Rows from block 7 of the encoder of a small masked image model, named by matrix and row number. Rows with one number belong to one neuron. Each number is 200 + 20 x the weight over its row's rms, rounded and kept within 0 to 999. All counts start at 0.
After each neuron's rows are labels from the 100 images, of 14976, where the neuron reaches its highest value: "top examples" is what is common among them. Only what is clearly more common there than usual is listed. The data: simulated telescope pictures of galaxies. In brackets: how many of the 100.
# fc1: MLP up (encoder.blocks.7.mlp.fc1.weight, 768x384), inputs 0-54
# fc2: MLP down (encoder.blocks.7.mlp.fc2.weight, 384x768, transposed), outputs 0-54

fc1.687,216,215,185,189,167,208,197,192,215,188,215,210,194,215,178,211,200,215,259,193,142,188,208,197,208,209,191,243,211,206,207,202,230,204,190,191,226,196,187,199,226,233,208,173,221,205,198,199,203,174,202,199,206,165,237
fc2.687,193,195,192,201,174,174,212,231,232,185,204,199,197,173,195,226,203,176,210,192,181,179,208,200,198,182,205,204,198,211,197,219,199,213,214,189,220,197,210,184,187,216,225,161,190,183,203,209,223,219,231,203,195,198,212
top examples: star cluster (99)

fc1.296,180,197,221,236,226,181,222,198,230,216,213,196,209,197,220,208,207,185,189,206,197,185,208,200,210,209,182,192,225,193,170,181,194,237,209,202,174,249,191,211,181,180,219,173,209,195,192,193,258,209,210,213,187,213,233
fc2.296,174,200,168,223,208,204,200,201,193,177,222,195,187,191,193,188,174,235,198,189,207,199,208,168,190,174,200,211,187,167,195,194,186,227,184,191,213,221,193,183,203,186,239,185,238,157,165,149,207,176,243,174,170,211,173
top examples: many stars (80); lensed arc (28)

fc1.669,204,239,198,175,186,198,209,145,177,184,231,204,225,197,203,185,213,203,206,181,209,219,178,213,174,216,202,207,195,212,201,225,173,206,188,224,223,203,188,260,174,166,207,166,197,198,208,192,203,237,216,193,220,240,218
fc2.669,198,194,201,172,205,211,206,187,209,197,209,189,181,193,189,233,185,154,199,193,189,187,174,231,198,222,192,197,188,207,235,238,204,215,195,229,198,219,178,231,187,218,228,201,203,220,208,187,234,193,223,201,213,172,204
top examples: irregular (80)

fc1.592,194,189,207,219,169,260,195,210,209,165,185,213,193,216,200,208,218,214,198,206,236,197,186,188,173,202,201,224,231,192,136,180,185,179,222,173,221,198,213,202,187,202,198,200,174,197,211,237,191,185,176,181,206,205,184
fc2.592,222,207,211,223,205,215,182,181,204,184,189,195,207,220,204,175,214,182,196,209,201,186,192,193,203,206,183,219,215,180,167,215,179,229,221,190,215,186,195,211,176,205,182,184,196,180,209,190,206,208,230,220,203,194,155
top examples: bright star with spikes (100); round elliptical (29)

fc1.539,193,183,204,205,210,201,227,217,224,175,181,204,236,192,214,209,200,216,209,201,190,237,198,225,221,192,170,191,216,174,207,193,223,204,153,203,196,191,209,184,217,215,243,206,205,197,213,212,182,196,206,211,240,164,214
fc2.539,210,190,170,181,210,203,211,180,172,221,203,207,201,182,197,194,201,187,194,200,204,189,225,187,196,178,193,195,192,201,182,201,208,224,195,198,211,204,200,209,234,178,199,205,195,210,216,213,177,215,195,199,195,198,189
top examples: edge-on disc (94); small (52)

fc1.575,209,172,199,204,213,188,167,187,203,194,179,183,217,185,200,216,263,196,197,226,205,190,195,180,207,217,174,217,182,213,186,234,203,195,204,165,191,200,204,226,200,210,179,188,184,190,170,233,223,219,183,206,209,181,177
fc2.575,189,188,214,199,197,212,207,217,198,185,164,193,186,171,171,186,247,206,177,185,186,196,178,175,224,203,204,210,203,213,174,208,203,190,226,213,204,196,215,194,198,207,186,181,191,223,192,260,194,210,208,214,189,192,177
top examples: bright star with spikes (94); noisy (80)

fc1.511,230,218,189,216,209,226,222,203,173,196,211,193,225,183,208,196,198,205,199,226,230,206,193,190,184,206,191,182,196,187,177,220,195,215,200,219,202,226,223,231,221,184,230,219,191,204,141,198,198,170,166,191,198,186,253
fc2.511,218,161,206,219,180,221,180,203,201,210,173,196,236,182,202,209,226,202,183,186,171,180,182,196,226,244,242,220,168,203,194,178,201,202,185,238,243,170,211,185,200,214,199,221,180,207,216,228,174,201,229,181,213,220,220
top examples: round elliptical (69); many-armed spiral (27)

fc1.566,150,226,213,233,204,244,177,219,215,201,230,198,195,197,172,208,209,201,198,204,190,176,206,212,215,214,214,220,175,187,251,219,190,185,217,207,202,193,165,206,207,210,217,203,215,189,187,202,179,214,199,199,160,210,201
fc2.566,210,207,169,203,227,200,212,199,253,214,220,155,204,221,187,209,208,260,209,229,227,184,196,190,216,169,209,190,203,172,185,214,243,205,195,200,192,188,211,210,172,195,208,201,200,260,177,176,174,206,198,162,194,217,217
top examples: star cluster (62)

fc1.341,193,207,170,192,201,229,207,201,170,165,202,205,186,191,219,168,188,168,211,224,193,242,205,206,166,202,193,182,194,203,188,177,185,209,181,176,191,183,194,204,222,193,185,197,175,183,210,221,224,191,193,216,190,213,205
fc2.341,151,202,220,211,209,211,208,203,210,196,200,236,182,191,183,216,217,184,199,182,210,191,165,202,214,209,193,212,193,178,179,194,198,198,211,193,181,248,193,208,203,215,174,205,217,185,199,203,208,206,205,230,213,177,209
top examples: many stars (61)

fc1.199,185,203,191,225,199,197,189,201,247,189,175,220,224,227,190,199,188,231,197,189,231,199,206,222,243,229,160,193,194,210,158,224,203,202,157,234,235,218,168,217,183,200,209,189,185,221,193,210,181,153,215,168,205,179,168
fc2.199,193,194,224,189,202,205,173,198,231,210,181,201,204,184,211,197,217,218,214,178,221,180,193,223,205,198,172,253,181,202,180,221,207,209,178,220,202,178,202,250,196,191,188,201,229,182,196,196,199,206,212,200,194,207,201
top examples: tilted (75); small (57); ring galaxy (48); barred spiral (35)

fc1.586,202,186,204,184,200,208,208,226,227,191,210,187,201,194,181,198,188,224,166,180,202,226,167,160,232,188,199,192,174,203,241,171,192,226,179,194,193,233,206,177,190,187,204,207,189,199,158,221,172,207,204,194,184,202,208
fc2.586,251,216,220,201,160,184,145,178,238,209,182,189,199,205,224,179,210,189,214,203,198,169,202,235,232,207,185,197,160,190,202,167,222,195,213,198,172,210,233,194,180,207,183,200,200,187,189,242,187,194,186,214,185,180,195
top examples: many-armed spiral (87); tilted (57); winding: anticlockwise outward (50); winding: clockwise outward (49)

fc1.309,195,163,224,203,203,185,221,216,202,197,165,214,237,179,229,212,218,196,187,194,204,200,199,181,184,197,198,189,179,207,206,209,217,192,203,232,206,232,181,203,199,225,240,188,198,240,171,208,199,173,180,166,187,194,249
fc2.309,210,246,229,212,192,169,218,233,193,186,210,206,219,197,217,222,184,204,191,176,197,193,184,168,190,202,185,185,185,163,190,163,178,221,198,191,207,219,165,173,200,219,197,213,246,191,197,173,199,203,214,158,205,182,184
top examples: many stars (79); round elliptical (26)

fc1.432,200,213,193,218,152,228,226,240,221,221,186,191,200,181,221,196,236,185,187,219,230,193,217,175,160,222,216,224,204,178,172,173,180,176,194,202,182,241,186,202,221,186,179,218,236,204,189,190,176,174,216,199,207,206,228
fc2.432,206,200,185,175,204,183,207,185,233,197,223,191,221,176,210,204,201,195,220,217,208,215,186,176,219,200,190,204,197,173,216,202,209,193,173,211,222,166,214,199,222,211,204,200,192,212,201,177,191,208,194,189,204,219,199
top examples: barred spiral (47); edge-on disc (42)

fc1.548,197,229,205,168,156,230,200,205,213,191,187,212,214,207,203,225,191,215,215,170,206,184,187,196,176,216,182,191,192,223,184,189,219,209,198,201,202,216,211,211,182,199,134,196,180,229,191,203,174,202,198,166,195,178,214
fc2.548,188,202,213,183,234,159,213,232,213,190,161,219,210,192,242,201,188,190,209,199,223,212,201,199,262,200,196,214,243,189,216,186,208,232,224,211,212,186,211,180,225,183,222,180,193,192,172,202,168,164,202,176,212,205,163
top examples: ring galaxy (100)

fc1.623,233,199,177,210,209,186,215,142,180,194,218,180,214,236,167,214,207,212,187,233,192,189,200,184,210,209,193,198,207,178,190,205,192,179,200,240,184,208,225,207,200,182,224,213,173,153,192,213,190,204,169,198,155,196,226
fc2.623,201,223,178,164,198,161,203,213,178,173,190,217,191,225,204,189,174,206,189,198,185,203,217,200,196,220,211,179,200,190,168,171,201,200,201,218,210,177,198,202,216,180,217,212,164,210,214,170,181,203,188,201,188,180,212
top examples: round elliptical (26)

fc1.474,190,227,199,235,186,210,205,169,195,225,221,184,174,193,212,190,208,201,188,193,193,231,247,200,170,200,187,193,223,205,211,195,212,228,201,215,172,199,181,217,198,236,176,191,182,191,215,233,216,195,192,199,182,176,198
fc2.474,236,202,192,226,214,186,200,199,180,207,184,198,172,237,192,157,207,183,182,218,178,211,202,188,222,200,223,200,207,198,221,156,191,193,214,254,192,157,177,179,183,192,221,197,221,190,210,195,229,144,225,231,195,196,161
top examples: bright star with spikes (83); noisy (63)

fc1.646,181,186,192,195,209,228,200,199,182,201,203,194,217,187,171,184,184,212,190,213,197,203,202,185,204,197,214,213,202,217,217,183,211,219,206,208,234,207,219,180,200,241,192,207,195,233,227,244,208,171,208,174,177,165,208
fc2.646,202,231,214,226,213,198,219,237,226,191,229,189,197,215,181,191,189,202,198,203,186,173,181,174,225,217,198,212,233,192,179,193,200,218,232,178,174,194,207,199,199,211,170,206,186,189,209,221,210,208,196,184,220,181,205
top examples: ring galaxy (82); noisy (79); tilted (55)

fc1.293,201,222,202,181,236,185,168,206,198,186,217,205,211,244,192,217,210,200,191,176,219,191,199,195,198,216,185,222,200,226,231,180,193,207,195,169,209,168,204,178,201,166,229,185,218,190,197,202,219,212,215,217,216,196,193
fc2.293,219,159,183,196,210,194,200,197,223,188,178,190,197,186,199,167,206,182,178,214,197,177,200,184,237,205,198,176,199,193,200,192,196,225,210,237,192,204,199,233,194,202,204,183,206,216,165,189,173,193,181,218,193,189,186
top examples: star cluster (83)

fc1.202,199,228,198,175,197,208,199,180,197,197,208,224,252,196,219,205,206,212,235,186,207,213,236,163,203,180,203,177,200,237,198,232,217,222,173,200,202,211,198,245,188,180,235,209,178,207,222,228,196,156,219,224,218,200,196
fc2.202,202,203,190,198,187,254,215,186,227,227,203,185,212,206,230,219,224,199,209,194,227,184,164,165,192,210,199,186,213,178,201,194,187,204,213,179,176,209,235,230,140,195,196,229,175,209,185,195,206,197,213,205,178,208,211
top examples: irregular (91)

fc1.419,202,200,200,198,179,245,220,196,189,162,185,228,233,200,203,198,190,225,209,239,215,226,181,195,232,193,193,196,157,177,214,186,234,188,193,202,185,189,240,149,227,212,209,206,173,204,199,194,181,177,181,198,198,214,208
fc2.419,182,168,223,189,213,203,205,199,213,201,189,224,211,202,183,181,198,193,193,197,201,196,212,178,210,188,195,213,192,206,216,217,173,199,204,176,222,201,190,223,172,207,208,222,196,201,188,193,194,195,196,169,178,198,237
top examples: many-armed spiral (61); winding: anticlockwise outward (51); winding: clockwise outward (49); barred spiral (29)

fc1.250,199,169,217,208,176,232,192,200,228,231,202,217,181,183,223,161,192,187,237,188,215,230,231,214,194,182,194,218,182,225,202,193,186,188,204,216,190,205,194,200,233,209,231,201,187,218,190,180,202,188,186,211,209,219,177
fc2.250,186,203,156,205,217,188,210,224,189,195,210,186,194,184,201,207,212,178,174,220,178,201,194,222,194,187,210,171,203,178,196,188,225,207,185,182,205,202,207,175,213,173,183,182,242,216,211,214,179,179,209,194,184,218,197
top examples: edge-on disc (77)

fc1.135,187,210,208,203,176,224,190,199,267,198,190,166,183,184,170,223,189,248,175,173,205,218,217,192,177,233,200,221,175,202,199,237,204,158,202,228,190,220,188,201,192,223,185,193,215,170,206,224,206,201,177,204,216,179,192
fc2.135,201,212,184,176,205,200,194,187,193,183,185,236,204,201,188,204,194,213,206,226,209,179,188,230,176,190,203,211,196,208,212,208,226,192,199,169,216,204,212,192,188,166,187,233,195,201,189,203,201,209,226,194,206,237,178
top examples: barred spiral (87); winding: anticlockwise outward (49); winding: clockwise outward (39)

fc1.593,253,208,194,224,196,194,216,185,209,164,162,198,216,167,205,198,210,158,222,180,192,219,185,236,209,193,189,171,225,193,166,206,234,203,215,213,181,166,193,221,213,216,171,206,207,233,183,200,201,158,204,210,197,175,216
fc2.593,199,218,213,209,201,190,200,196,202,209,215,222,218,193,218,184,192,200,229,182,220,169,206,200,229,202,205,168,236,221,181,176,211,244,208,198,197,177,201,192,209,201,184,209,193,177,210,183,207,196,226,196,207,232,175
top examples: ring galaxy (100); tilted (81); many stars (71)

fc1.92,181,188,212,181,226,209,216,195,204,196,201,188,187,190,237,160,232,239,237,185,209,218,165,190,162,220,218,205,199,209,201,224,217,212,203,205,221,211,230,180,208,203,195,223,192,224,175,219,214,189,186,175,196,213,212
fc2.92,162,191,223,228,200,227,219,208,177,217,224,200,246,138,228,200,229,170,191,221,213,207,185,193,165,222,183,188,223,211,214,210,200,202,225,165,188,178,194,225,203,195,189,201,192,180,237,202,177,185,210,179,208,181,202
top examples: irregular (55); many-armed spiral (37)

fc1.757,219,223,179,221,186,207,186,185,197,193,188,245,205,193,197,214,239,187,201,210,159,201,205,201,198,218,222,209,194,204,225,196,207,192,174,171,211,223,185,178,195,200,225,209,172,195,198,159,185,195,176,195,197,224,196
fc2.757,182,207,228,216,175,181,211,192,188,218,189,246,186,222,212,192,199,191,177,224,182,168,184,190,174,161,242,187,217,215,210,189,196,195,180,194,219,183,208,168,189,202,207,211,185,173,217,178,211,208,177,197,234,199,187
top examples: bright star with spikes (93)

fc1.269,221,235,178,192,144,186,174,202,195,222,195,211,170,203,207,192,217,219,196,196,172,225,181,213,181,228,197,210,213,182,192,172,188,224,206,184,153,232,208,206,189,190,177,158,189,178,195,207,202,166,214,167,218,201,193
fc2.269,179,194,206,207,221,202,213,190,186,176,202,219,227,225,187,200,202,198,223,193,190,170,212,194,216,187,213,204,194,193,185,203,197,195,216,180,206,214,186,171,213,180,177,204,219,240,200,169,240,198,223,179,202,185,187
top examples: barred spiral (55); winding: anticlockwise outward (46)

fc1.489,192,160,197,225,212,204,182,182,224,154,197,204,207,218,181,222,232,204,199,204,187,197,191,188,187,185,220,201,218,224,225,172,204,204,182,197,213,192,205,202,185,214,197,224,193,163,216,205,224,226,179,201,233,166,201
fc2.489,176,198,245,179,193,194,232,184,207,186,197,196,222,207,190,206,189,199,164,200,199,187,210,215,231,186,198,196,209,219,179,184,211,213,235,225,226,178,213,192,178,189,210,199,198,200,198,229,210,210,201,219,240,162,190
top examples: bright star with spikes (77); edge-on disc (30)

fc1.744,189,203,168,234,209,220,190,165,193,190,239,194,178,210,175,223,203,217,181,228,177,217,161,198,186,222,196,216,174,177,242,238,206,183,202,191,182,214,221,239,201,223,188,166,216,177,202,166,223,212,152,199,170,217,218
fc2.744,193,193,221,207,175,171,188,209,186,211,194,225,181,191,210,194,160,188,229,208,177,189,191,169,187,203,209,218,213,220,187,206,203,202,224,204,224,199,189,186,177,185,211,201,232,199,197,213,185,192,234,221,220,186,182
top examples: noisy (98); many-armed spiral (50); winding: clockwise outward (45); winding: anticlockwise outward (43)

fc1.295,183,176,185,219,227,213,203,217,192,212,195,231,217,218,209,197,179,167,179,197,206,198,187,203,204,193,221,236,197,162,166,211,190,180,185,192,195,201,214,174,216,223,181,188,216,198,193,202,166,228,185,188,172,247,194
fc2.295,223,186,180,196,167,163,189,221,221,209,217,178,211,188,183,195,235,183,220,210,194,216,192,209,192,200,145,205,240,223,202,186,191,201,199,205,202,220,220,231,198,188,201,192,220,212,214,190,188,190,190,250,197,185,218
top examples: barred spiral (91); winding: clockwise outward (69); tilted (42)

fc1.115,212,212,215,253,220,215,197,192,202,233,209,164,192,201,201,207,185,202,181,187,210,162,197,206,199,200,153,195,197,195,211,214,220,192,201,214,180,226,207,202,220,184,198,187,226,174,192,234,207,184,189,229,176,216,186
fc2.115,186,196,195,227,213,187,224,202,198,194,176,208,189,180,181,197,210,201,172,190,200,172,219,207,207,194,206,199,205,207,212,210,200,191,212,210,204,202,207,219,203,192,199,192,212,190,195,217,211,188,202,196,211,182,175
top examples: round elliptical (62)

fc1.330,212,198,176,220,179,200,212,193,170,177,172,199,153,264,170,215,238,193,179,174,194,205,203,179,236,159,212,186,194,176,221,183,181,206,217,212,197,195,190,160,181,185,220,195,177,211,189,206,229,210,209,179,182,150,206
fc2.330,194,204,231,157,200,188,193,214,230,207,227,184,189,201,166,223,185,208,192,210,210,195,189,214,224,235,201,204,211,189,191,175,196,166,233,173,222,191,178,171,193,220,204,221,222,201,168,203,195,227,185,212,194,195,240
top examples: bright star with spikes (100); noisy (84); flattened elliptical (30)

fc1.29,211,234,204,155,212,202,183,221,182,190,197,215,196,192,224,207,223,176,210,160,205,237,175,161,180,240,222,171,225,209,196,212,187,189,198,217,207,207,180,215,200,253,213,203,221,201,196,215,148,193,201,199,211,196,200
fc2.29,204,216,201,210,200,211,256,169,207,187,252,204,216,201,212,162,150,197,216,214,190,214,193,223,203,202,191,220,176,240,201,208,185,199,230,175,196,218,186,218,220,179,189,212,169,178,211,184,224,195,202,233,206,237,196
top examples: noisy (100)

fc1.596,220,187,175,182,196,190,182,183,154,174,206,195,210,193,209,220,246,193,211,190,216,208,197,192,219,187,205,208,186,175,173,195,227,187,177,213,203,195,192,190,205,216,216,208,214,201,155,196,207,177,205,190,216,205,215
fc2.596,187,207,190,197,200,205,202,210,186,212,201,214,223,188,194,216,210,191,186,210,197,193,193,192,217,198,210,196,179,215,185,191,218,216,198,193,198,199,191,224,161,185,197,207,217,215,185,196,196,210,208,215,228,173,187
top examples: edge-on disc (97); noisy (83)

fc1.10,214,169,213,223,215,194,189,202,216,194,141,172,163,193,206,215,183,206,182,211,162,188,189,190,183,201,174,193,205,222,225,203,244,223,182,221,191,222,205,209,198,213,216,185,221,201,190,228,160,173,180,189,222,176,212
fc2.10,208,174,214,232,219,192,213,209,218,212,182,188,183,227,180,228,208,198,227,184,182,184,231,216,210,239,187,189,190,178,208,180,181,177,202,178,229,198,175,197,208,218,193,197,198,226,200,213,227,221,171,212,196,159,190
top examples: many stars (78); tilted (54); winding: anticlockwise outward (41); winding: clockwise outward (38)

fc1.479,244,216,188,190,189,180,226,214,205,184,192,193,192,222,174,231,197,191,218,165,219,194,205,215,214,190,147,206,179,192,205,222,155,179,215,186,214,207,205,213,207,217,201,202,188,178,207,180,187,185,197,215,213,173,222
fc2.479,220,191,208,202,182,198,178,218,190,215,194,179,166,209,202,245,190,175,183,202,240,206,184,200,214,210,205,224,219,182,232,208,188,206,229,215,190,212,174,209,223,203,233,188,158,190,177,202,191,206,210,195,178,185,197
top examples: ring galaxy (67); bright star with spikes (67); small (55); tilted (52)

fc1.632,185,205,204,216,181,212,185,170,166,220,199,180,199,200,185,198,188,198,191,196,198,196,207,215,207,194,162,227,233,193,227,190,168,225,237,192,201,202,208,217,175,184,198,173,226,195,211,198,154,223,203,247,177,163,204
fc2.632,211,205,205,205,194,230,215,194,160,178,224,216,186,215,177,197,170,212,194,197,189,207,220,207,197,210,210,226,208,181,205,167,191,204,211,197,191,195,220,223,211,178,214,205,187,185,208,166,222,197,220,202,213,184,206
top examples: barred spiral (80); tilted (48); winding: anticlockwise outward (45); winding: clockwise outward (35)

fc1.543,218,181,248,181,204,237,194,200,197,198,169,199,206,236,224,185,222,210,203,180,193,180,188,245,195,219,197,203,184,191,224,201,204,201,184,214,187,205,216,224,192,225,188,208,222,213,207,228,185,191,208,164,223,231,195
fc2.543,199,196,208,195,194,179,189,188,183,218,213,186,228,208,242,157,188,178,182,198,171,226,177,197,220,179,198,216,183,193,197,161,196,200,205,206,182,210,239,218,226,215,206,226,221,137,211,171,185,184,164,187,192,201,217
top examples: edge-on disc (90)

fc1.528,213,201,240,223,193,198,213,204,176,197,225,218,226,184,207,192,202,216,172,188,179,193,173,188,168,213,220,190,182,188,160,218,209,235,215,197,217,221,222,207,222,190,227,240,183,206,165,190,189,175,160,200,213,188,203
fc2.528,191,182,226,223,183,228,218,182,197,201,217,172,227,215,182,205,189,189,225,230,174,178,204,200,202,212,235,184,178,204,217,211,204,216,195,229,190,217,188,216,201,238,187,194,194,195,180,199,216,199,204,194,191,215,214
top examples: many-armed spiral (99); tilted (70); small (65); winding: anticlockwise outward (53)

fc1.563,248,217,182,197,198,217,208,188,192,200,196,211,206,231,173,205,165,207,219,209,200,238,187,198,180,216,200,186,179,231,161,208,198,171,210,237,171,176,186,206,199,202,180,217,196,200,156,207,170,190,205,195,220,199,215
fc2.563,157,205,192,192,200,197,172,211,198,177,241,205,190,228,171,196,182,193,228,189,205,186,211,223,241,224,199,211,215,217,220,185,209,211,201,226,212,207,230,213,202,183,203,184,176,221,185,167,200,220,214,218,179,220,184
top examples: star cluster (100); noisy (79)

fc1.261,159,176,214,206,201,200,199,204,255,208,168,203,233,227,236,224,212,182,216,187,202,218,189,183,231,179,196,234,195,184,206,184,214,167,235,190,148,192,219,241,209,191,232,216,198,176,182,186,190,154,160,213,189,204,212
fc2.261,190,205,209,200,194,169,200,173,199,207,171,194,210,192,208,192,182,214,173,191,219,213,184,204,222,198,199,182,165,196,162,187,205,166,213,184,190,191,213,217,182,189,212,191,222,189,220,258,205,200,213,191,175,187,170
top examples: barred spiral (99); winding: clockwise outward (61); winding: anticlockwise outward (39)

fc1.314,190,209,233,190,194,185,204,221,220,195,219,206,199,189,179,183,190,200,188,212,206,186,204,186,190,187,214,203,176,222,230,218,160,196,220,188,209,203,221,196,204,196,211,228,182,221,218,161,188,226,192,218,161,203,188
fc2.314,192,186,183,225,192,212,161,190,177,186,200,219,177,186,196,224,204,201,191,178,150,171,218,185,173,191,203,206,199,207,176,199,230,182,207,181,210,218,204,211,197,208,211,215,168,211,189,193,182,198,207,210,187,161,190
top examples: many stars (67); small (49); tilted (39); two-armed spiral (25)

fc1.607,203,191,203,230,207,194,209,223,190,155,191,200,213,197,205,184,228,184,198,214,201,205,189,169,188,193,226,200,198,222,166,217,235,218,206,223,191,194,185,180,220,208,222,185,172,199,174,181,216,197,192,237,198,187,242
fc2.607,174,212,200,221,176,195,192,207,215,224,209,192,188,187,218,187,198,220,211,168,190,183,204,218,201,229,215,191,194,185,206,202,228,189,166,194,214,200,194,192,184,208,192,196,192,196,197,236,162,170,228,227,200,224,163
top examples: many-armed spiral (100); tilted (67); winding: clockwise outward (61); winding: anticlockwise outward (39)

fc1.63,183,222,194,193,201,219,213,196,215,182,180,206,201,213,185,217,209,217,236,234,202,201,198,228,212,235,205,196,204,193,214,207,202,172,200,269,176,193,213,169,266,200,216,220,196,178,183,174,190,197,196,216,181,198,185
fc2.63,166,223,197,174,213,177,196,211,180,207,182,202,165,182,172,194,184,202,205,185,173,226,208,244,188,181,199,187,210,163,185,194,182,210,220,173,207,181,210,222,172,195,175,211,217,178,182,227,208,216,210,199,206,205,198
top examples: noisy (90); edge-on disc (81)

fc1.542,208,207,225,177,169,218,202,225,218,174,204,220,197,195,234,213,200,200,204,225,235,207,205,223,203,203,178,214,192,201,210,179,201,210,179,184,227,174,208,214,213,195,228,197,208,197,202,201,190,204,203,198,201,182,203
fc2.542,191,211,184,181,199,197,203,215,201,188,185,200,185,208,185,199,196,194,182,194,198,198,193,194,227,215,198,215,208,169,202,186,206,218,225,193,195,213,208,191,196,215,205,176,186,200,189,200,179,214,244,217,230,203,183
top examples: many-armed spiral (55); tilted (39)

fc1.437,198,217,200,207,204,208,210,210,208,189,175,198,193,189,209,222,198,187,201,189,170,207,230,224,226,212,209,205,228,225,165,200,177,219,181,215,192,191,206,211,226,186,163,199,213,239,172,219,241,166,175,185,210,154,174
fc2.437,188,220,211,196,211,192,215,196,191,221,207,229,234,191,209,188,187,199,185,198,193,178,205,183,227,204,216,165,248,200,181,169,192,222,191,208,177,186,215,198,224,204,202,210,193,176,201,197,204,204,202,216,195,204,188
top examples: ring galaxy (100)

fc1.181,188,223,192,195,179,212,214,206,224,155,181,185,195,201,170,192,231,199,212,207,197,135,189,182,250,199,203,205,203,185,203,221,204,209,194,187,200,181,207,207,213,163,180,223,197,226,155,196,200,164,211,236,202,222,199
fc2.181,204,180,213,202,211,189,197,192,200,213,214,202,199,203,191,198,185,201,216,217,193,219,219,199,187,198,199,201,196,209,205,177,188,208,195,209,193,194,197,192,179,221,199,186,213,187,209,210,203,203,194,188,211,204,190
top examples: edge-on disc (93); noisy (82)

fc1.585,198,215,207,225,211,198,181,218,239,153,199,205,206,199,191,182,211,182,204,224,204,202,214,196,175,182,215,190,208,230,198,210,244,183,211,210,201,184,192,171,239,187,190,161,191,191,246,221,222,206,181,219,175,212,226
fc2.585,193,194,214,212,216,202,208,199,226,216,211,186,187,178,216,185,214,206,187,202,184,200,226,219,189,183,216,186,202,177,206,196,177,203,217,194,171,219,176,212,182,189,241,220,189,150,200,221,186,192,200,214,189,201,179
top examples: many-armed spiral (100); winding: anticlockwise outward (50); winding: clockwise outward (50); tilted (40)

fc1.317,236,173,206,172,209,215,165,187,214,178,198,213,173,212,171,172,235,174,205,189,202,257,165,219,184,212,187,177,190,224,196,207,217,197,186,205,218,191,208,221,211,188,207,197,212,192,192,203,164,190,174,211,215,177,181
fc2.317,194,176,220,178,190,186,195,179,184,220,196,205,218,180,175,200,231,202,209,226,215,179,196,168,218,210,195,178,175,165,180,212,217,199,195,208,178,216,227,214,220,209,204,157,206,213,191,190,197,212,167,187,179,229,219
top examples: many-armed spiral (100); tilted (72); small (58); winding: anticlockwise outward (51)

fc1.196,215,197,182,172,218,190,216,161,213,189,206,230,212,222,159,215,196,188,237,194,229,201,193,204,195,210,192,222,179,204,158,241,231,197,177,233,203,154,192,225,208,194,183,172,230,198,207,191,182,225,190,170,173,205,195
fc2.196,204,171,201,247,213,190,192,225,204,187,171,207,196,223,178,199,205,199,217,223,194,199,174,214,210,181,210,191,193,218,196,217,208,227,188,169,171,228,213,168,198,193,205,209,215,192,186,193,225,201,181,192,225,197,199
top examples: star cluster (100); noisy (74)

fc1.415,213,185,194,170,187,180,191,171,180,212,202,205,164,208,194,203,229,200,247,210,191,196,191,183,236,226,186,200,224,224,231,195,193,217,193,229,224,210,215,226,152,174,230,239,184,219,183,175,186,217,220,210,225,177,208
fc2.415,171,200,222,196,198,190,206,251,207,191,209,191,213,206,215,193,211,216,185,222,220,186,189,236,185,179,220,193,193,163,211,216,217,195,216,167,203,211,198,186,197,198,185,173,216,207,189,199,233,202,194,189,213,209,191
top examples: star cluster (51); irregular (48)

fc1.87,212,202,214,194,213,186,171,133,199,178,177,233,203,194,209,216,210,178,231,197,189,192,191,199,206,207,157,194,225,253,198,203,193,201,187,219,189,212,173,237,223,187,236,224,186,226,188,219,196,213,196,240,238,219,207
fc2.87,211,228,192,167,177,187,194,170,219,192,213,190,191,180,214,217,238,208,226,236,189,204,196,178,185,202,219,178,182,185,217,232,180,198,212,196,188,215,206,214,197,206,212,204,204,198,205,148,209,188,205,176,206,206,224
top examples: irregular (100); noisy (82)

fc1.31,191,215,198,212,199,225,224,219,237,238,196,197,216,200,202,187,200,224,176,207,193,213,205,191,201,211,225,180,211,178,198,207,211,203,206,194,188,265,186,167,244,207,169,162,225,185,189,207,185,165,194,211,185,184,229
fc2.31,183,226,210,178,197,179,191,171,202,204,195,221,189,206,215,179,190,211,224,209,210,173,200,197,200,173,206,204,199,192,189,162,207,197,202,169,155,174,228,193,189,198,210,213,176,185,219,259,182,211,234,258,216,185,174
top examples: barred spiral (97); winding: anticlockwise outward (53); winding: clockwise outward (47); tilted (45)